python train.py --arch="unet" --model="segmentation model" --dataset="rendered scenes of toy objects such as cars, trees, mugs and chairs" --train_examples=195000 --image_size=48 --crop_scale_min=1 --horizontal_flip=false --num_classes=31 --norm="batchnorm" --hidden_act="mish" --pixel_unshuffle=2 --widths=[48, 96, 96] --blocks_per_level=3 --block="basic" --attention=false --upsampling="pixel_shuffle" --init="torch_default" --residual_init="zero_last" --optimizer="adamw" --learning_rate=0.0023 --beta1=0.85 --beta2=0.999 --eps=1e-10 --max_grad_norm=5.0 --max_steps=12000 --batch_size=384 --epochs=23.6 --lr_schedule="cosine" --final_lr_fraction=0 --warmup_steps=600 --weight_decay=0.05
Rows from block 8, named by matrix and row number. Each number is 128 + 32 x the weight over its row's rms, rounded and kept within 0 to 255. All counts start at 0. Numbers have three digits each. After the name is the row's rms in percent of the matrix's.
# convs0: first 3x3 conv (model.decb.0.0.convs.0.weight, 96x192x3x3), inputs 112-125, a 3x3 kernel for each
convs0.33 091:119123106182141072104156102141170118133119085164159152156154134088157120153118092143153138139148124109153170098153164060165145155127115133097124176151092130166101097051092102084044160139152122169124124160110120108089118096106075027106130149184132144117120096130116046122094155118144195124147141099150009092136059115145169121094138120125164170162211203158150082122047083127045090
convs0.34 100:108112092116071100174124120100152095110131040112150185123172199080177188046135110167192132157166170121166164098150140078163186087054104095101097152122120127163101080109199100070146153100130128221178165189135171196177133093180077089155158167187118111101132127159172090089068127157102136131081056136105046159053106134132121121091156165113118196146136141081048095104090084099038087
convs0.35 083:130106061102121142159146148116093114102144066139061067141147139167125146122210167172130079113125129100058127149141121129073092119155112125150112115157111118093098152183140121112081102091174128157152155119118165129109071090130130176143128130035191155159117054120079077002152137177074056075125070160076184206143120064106117225137107149077086134124144105150127093097093132107131153
convs0.36 092:039067132076142079106126086120197107071132131109132136132123093096132105117155129120139172085105166110083112099148098104105132089139191140132136102115132138114132176081045130090083112148150172108110186151136106081133135130143069109124056133155133121091051054101089180083091072103099100161091131167170089102155156164125086104086078100142199165187143101137092072074060105061091124
convs0.37 102:131103147150039104137143159107119156116155128136110159128091114128146128153066110129131129112155089129113129107101137095092122139093167151139133133179109125130092119155150125103163110085104128080094078078070138133165115152121097153142115148157109168146080183150087169155103076112153114067095176137099162134117032125130092102136169135147129185118152181111081129107066124102107142
convs0.38 102:157165127094067128082144148134077092149149148086113125093150138106153141164153157127083130151123125087064077145165117078130102157109119145172131132078111096075113125098085097096155175185155106097104047077098046118113140120079156131134111130098065146086125220163150113144137077097146175110183169129142150099116056123146190200147108127074052082097082077166134173118078139083080080
convs0.39 098:138087118129117170137135214092084162105071101143132146162097101175090151101161137132094121180111127159146196148167098119156128147161175135132069118138079145147089180113159176127127188061127187175142117124136082109107150144133152150135133132127113156143084099106084178106137183138228149149140099085095138116108076117137133119113049160094098116125184121145117137123118137118145125
convs0.40 105:110107132127127127150174153198139133125089132112104095110079109136135123146130137163115094139089135164159167117081117128108134146153150101068155150106158184180098177160136047073124056113132036090091133135114113106120103135140106112160104145108167170164133138195123052072046006082054087142092075102157179165116059097102117077113131163096128135121162110101117134144175115123190154
convs0.41 098:143121121067078119118098059089100138114033090084139167101158153112131158081141091164073089067082103159113079113164134127128131140081096124114117095179127097128157159104098104165080142126164130132113169089076143140126164099136132123142097099105119185119114109119099148169090084093177101089121155110095128186157139099050069129119190145084121110098133153144095106131168159119108149
convs0.42 107:119140176185127138065105133102102137139121133146145096130153111065090121107146102087099112018066095085038090098125145101130151129161182068188114093138107094109057153121133161189145179125141095093102160109105103143080083122205182203124159179121080056098146139209167131091148125162128176172116151093111114132129114132121165087132159183131149197132131102195169125101068105087092160
convs0.43 107:130053085163089107124121132097079162090078135101108152126103091169109134078079130133093170124121143099139096072022097043067145097126125122124100117197127092141165101152098083120153115103148107057150145096114148077067118178177151190099119086132135143164146162131081116159129209161152128126155129092091107101133084126149121104133152152138130082090102160116081118148115114129146127
convs0.44 097:156135097138131152158150115130158074164184148151148137153135105158161025120124067087127116120046103114012123138126097157177121066078106078147111105074162140111114054048139155117073160129109152132162111108100134140149106067111059052108126140118162100104127106116113125126160168078152181139177154182135091137073071109176103128170128155170125184192182196110130133121091123147086115
convs0.45 098:173078092167123107067041065083162108092063074136160136101137139021123180083140133123112130127103109157129108131165149103070125198122101136121017134158107138116161077177112104073137118157097082139165130112116139104150095117074144152170095035057195157114150000027175228156170122201117144129158130151153164166160078072121175127102137151144137197131104081172136096102111103087109135
convs0.46 110:114145114137133062142094083099122112118111078105083074082098102047113111107144149089164112101147151165086088111160126102099145151118088103121108078097142076052057154140143109092115177105120157158171103096133052045089114140124098132153118090103131071127139128091133150114126116123148075104145105138167158120148145200088122106143109142213144109133104091052017118165104135136128126
convs0.47 100:140131146135148165118120134090093105059126155082116155164101112152105105163125124089110124113064126132111071199092117144101173136106143087152196077024122143143092145110085113105071101114130155144122119079123066068086121123105138144096092132105104208130085130127100141098143182085122159094106111084077045131170116128129143130088140111149131136137098118094116120118139137151180141
convs0.48 108:157094112087105134116046127095089082099088123155105092089095137080094083087115064146148149177153151147156133141098171097137207123096131138119168074161133095124176117139148130082129110126168124158145118099085180103130057179178098148117193094160093184106120063128171072123132158151110092157162089088148095131134100108154144138098157097150157137135097150115158145120146145120086143
convs0.49 104:113101088119109109126103116081099086154140106115111104097152108095117106057107112094177146109134146157138119064081141138142172113161186154119157144162189160155164186112115153072108153072090135137122102142056125071101159123076168143109106157191127099150143124131105139105126159107055114125153125133137091048124090074127113116092152112165170186119143102147137105167122109149072103
convs0.50 105:106124117145080099097028036086141117080119094054108109162126086166109115127090060079117127115151138097137109128093103135146108153120115099134115074133112088102109092064136085091153095114168113106168149115150149144137084101074091109124140148174110176142096168122091148162147156125153165140155148116107126122046156081059084061143177148137174153103119130156155147124143117127150137
convs0.51 083:176157166054068117089106130121109111102062071061116148142200178140193217058089115070133140053144148040124167135137116069096099049081117156182104164169133119151187142141097143104094137173255093114092123162156121115136108074107098176190107162130145103153160067145125118088139154134116114129128111123150166128146126118202168142192167093162167093083123069122141158071082099118135166
convs0.52 097:096144143100113140119064155125170123126108135121177089109125165091080173062086149124105085188108117085216171156101118161115136180194130084110079119139131104144180147231061110244104113127159121149080086061094155079156134180100157179099204122133126147147220140162130070164118134173176104186126119087127168142105087136111138084096193116132179153114091179152186140126113106122188118
convs0.53 098:166109156141139110169159091126107083114064055092111135057122127070174209069181130116165160125161211130093116088053082116014061145067107158145128112130121114072097105137123105124195188083157125128173176139082092079056105161158153127112123094100163142142120153177098155085159067065104097040119161094180131128158116109107118156134200215202135168125143132134072116117168152139121177
convs0.54 083:125088136098091078167102088121195069073147112093128094123159166116105130150137105061106123121161114126130097062138158074117124122171178068133131080105131078089096176132184098090142171175074170173130151179119098127122155191190089162157110143093082107074128020136165173156058144110041103149049164161129088120175082145187122113044090170097140132126168160066076101075048114169137173
convs0.55 117:125068104148128142144145079148140095091134112060167125146119149142113120109144125093151151150097115129102163077114092111124113138088099107141131133154175097111167147105064123090141099175119095096075137155099124117148167148128143115160140121141111132119196167118111111180124101124122130077097113166118085091104078116138194164108144129110064186079131105121144161111040065162131121
convs0.56 114:130112080052084096102104121151143077101092076122110131148146116158131130068106148073128153061099126116051135099132124089150174086091129114127125134124077123128148161154171177111104105102133151130093105082109138079177121146188133178127142191162134156125158121112115102014160118095094076092071132047105143151150122064136185156101153165117133185061147102162096045147077109120141151
convs0.57 092:110128132118105180169059155136112082131102093135163070133118139068099135097047099130114149064162140175137109111130133113153216123105115095148134160169102160047097106143147126051206140052135126173114165166132135131092123128116156079128118109147136203148084085108124136084138073131148082135162126026102209071055132115102143193106139131132087165169149148148146158057114146121131103
convs0.58 107:101143083108087102111052113037134157071069084119121128087175117088180103055129126112104158169132083145128116120146178087117106105092056112071108129063091141135111175118159127200133129123131143178165053114072113127107129174076140165093120111110150167171098117097084200173145159109128131120131139141125091101076124142103140116156119149150161180097060073114036093135089142081041105
convs0.59 107:091064154077124143144112151102103119106089091081091100067098136120087117093096116136127084149047066114072130115100169138123175093109177096119102125097122129127127107198077119174129158108143194130139154100104115130122136094130164165111139103060137144165116049184161172125151141153165147150129111121095077119129134159137164128117185114074184115162170138067086124089134142078104118
convs0.60 116:149153137189216137098112156086135135098107128129106146134146131097100170118144132151153122086198171076092120078107181138139177124132131146166157106174169088039149121138133145094093124173166084113096110114105143145086124118108173165104128154106107087133132152148169110156118157153084123124130146119150148122083123082104127151135160123170226157097090200134172136121095116061078105
convs0.61 106:085104058067117118139198111073172136130148085096104123084133119103172130121152142135143164137111150154156105066131152129086110130128107123083178154125158136182136074170135160130093121160188114070119114120137105081104188222166132138148139140044148203126117143123119141144103136088125160112119099163147032049136071065145144164124176129155151150121115145166186054119197173103135172
convs0.62 104:131074105145102100183130146097117184123117156099085091138137105121109109148138168188136155121124116124165096124144121111131106151124131132131128127181175131155162123119125141137088121187152112139208173164151157141133143135133122076123136089128101139096156114123170134133077137105123162148153125161154131112132134142131115157206171168097070091066094113173146184090079080126129121
convs0.63 105:123158094230187107086029059150114125122084102139129107113116102140132159149173175191097159108063130118095145179175149066089118096079091140103171131115114163141149168212113082192095151197129140110120147116132129106114079094094164192146083067101152139095092076084242164145135113149196089091158172153078066127083115146136115143105107082158133162099130133151144136155114107087072126
convs0.64 087:141161155169162132155159156153158124115170185105083142098125127124130121139160131171180176108103092046116157106110090082090113070071111175160183126094109101105130089118112167131172106129184182141155131100129120068153126145119095143126119097089093055145091049077103155080048036052135140100122133154116052077122128089090112044157137112192173112156116085069072089171157170139150143
convs0.65 097:091080082157103094117052071163126147174146140142119142099125103151196166117106163145156177116159194150149135113158127105078124151074121158156122131104131155110079114106151072055094200109102083114107182202146129093051107105107114110105111120142152192151160088118141164156135163124126095082147212053114110137112147202067094123122089115158134094165190124152134106175136082108118112
convs0.66 107:091109135111046140145123145117145163142108071158120111139149084134150123118106052125085240125100134113159082118173128131115133133133121144136143129080035128124062085104079149124168099096121129032057124042073149089106113142157058105131165146131051114135082040141119187107092065049140201109118133186135168182118122050104122140129189134163163170092166130171142137113183158159126118
convs0.67 107:086149145112164103167170131123092115053058087095096133189156094105071147133138105079089173136084094121109146044083142120190143047066075112122157100155169107130066114100111168192174124126159163157126076064069094093098141093065207169120128137187181156130115168156168129108129099124091124147164168098113111135116108129109067124103119132181191146090117109100103124144114146132116140
convs0.68 111:157092140154151130127123058136125065083065134103128135098140140130108160094045129150149147109102166097075099160089099159096146105111175138133109151136203143106122121117114064130057130186084139144106110106127111063126217168099142129078164151151157163130125110064118154131126187118144154136114057138175110142109052152140136134082154148105145112099115140133133190133112078083090114
convs0.69 101:118071081145104159106097188121099106142117105098156160145117110152130133167139154084135049121068111138109157074105130097114118113109130152120118099106150029105164168130155119112114119114133112083073161140102133107113154166150140159120119141111177158101099135092110095113152117102136097115156131154112126111139157165128152106136131141123065194097099161134134150137082095158150137
convs0.70 096:080131088168154085134084053134100134116149159140149125171147133140186067149202154112111087121129119072162152093123085108167166169173179075118102085114080127165119137153169185180104195132086080087094052119113110205126146114104119077082167148140091054122107108052102178111125113119167174208143132058139102119072146174151144188092100119159187172123102082144142163131091112190091057
convs0.71 090:173184161146112154087116138125147130085102067112094093111104096161163164107099143102063106097095087141118082140151091162143105129159162167097131155104152118149169176080077158142047124217152158082066113120120090090092136121161160155121151168114097122095099110127170150164048106131140137150148136157139225145074170149157150127113087134130072126099101149159149170092091131079043052
convs0.72 109:115098138113101105065055132098086089133110115141127100167128149149075147083101144165067160116117171095142145117112194111130196116128160136113137098183112110120094150063133172079104158155103140099132134152135191166152094149133162107163087094138114100113117059149135148136144136124081148099129125118146138140128157091157141104093195179188142168124125149125162136077177116126157088
convs0.73 093:080132165039157148167188117108116025117158108143134123080166141067104136120113148152248058121111079120077110087116141179144116167132109122129154132149133120130100105192174109156124107102093000059111042057102121070117169174145129090127139090112117078097146140130158126117056098111129131136093163124086152164150102129143140118153121157125145126080163164113114132116139158160121194
convs0.74 095:163160138129117128194090106171031079143182180159142107169129114130120086120109143106095120104156188083174143145161099120166123130050120104114173148179150125107102109099092151145107137172087148089129145107122156137164120103107069146142106153088135044165148159128092172058087170150096073076137185100134115142067189125139159091101152167136214182128133140110068119065075186121109125
convs0.75 100:090130062064023145137162153128086097127078117123084083033084189068070168110075172059168091107208105133117163119112130125090130152069144150094132132127120140143130126202139149143151164077148116084145125068131117073106132144056151120081088165139126174121149138158093122141072091135103067170077020182127113120117131128142126162083058134137032140119089094094098122082117097098046098
convs0.76 102:160084142045095159155074101122087125127148157167161126134103081142106115140084109073024073100077101121157103081116133112122140131132115103047062125090146137130106168135033156115063109105104130092137125082114141168075129084101153147123131153093092144103105086098175178200160167210119108060123120128117154140138125064110120083148128120135166129168118042077010105114154154158144107
convs0.77 100:123116125096170136138129133079051060081098112091165145089144139040072131131093166144075126094080093163141062132136111160154140128132140107151123150162116136101144111100101109189168077167049122107089146061121127062158153148141175085116122073079165162028137109168193045187134121128118196095154058160072130159181104081134139107119091074129102099141112152129154160098129095128127122
convs0.78 097:118142157021019083135111112142132161138054063075084043086092092118088141149133126154168194135068182139077172132107149118050102140143128146184136154084118158133149143125130119095142109137111091044122133049147111107136164153104122137098146145089176178089155182080116127157112103130103115182175097146141115109133048077111019057198166111100082104083139154102123147040018084081064071
convs0.79 098:120098135071085162150106110181120070064073025144201168128156097139157138134147109161104135166123119136115116150157180122125108054118123110052138169097114145152120101129148081068159117081152112144140066095091140165141097111126053148157112135142086087141095134199141109145145160147103084095129159132053114146119171202121197147189166177196145143190132092139114112100118189142112131
convs0.80 104:086126128124093134109092067099092056091164116048103073124177133128160137145140086085161153116154135079196143080069119084049140112089123060112118079102146110123105119144120109189169128113127091098119078129071094157123076131109161098106136072084118157134171138166123170125093094077105182100110130110148147117107136159132111133165116108157139155100091144119121130153112157129086103
convs0.81 099:143146136186156096114054065106080080126087104138103141079128113102131104105156108128112128105081214096080220099062096120000031150117096156159146117124117128103098098174103114186157164134102117124145127052067140066076110079112169160136143100143081083118082104095131149097093039084122087099158128128150101167190121119116135120081127110103121129094142102098104104099068103179104117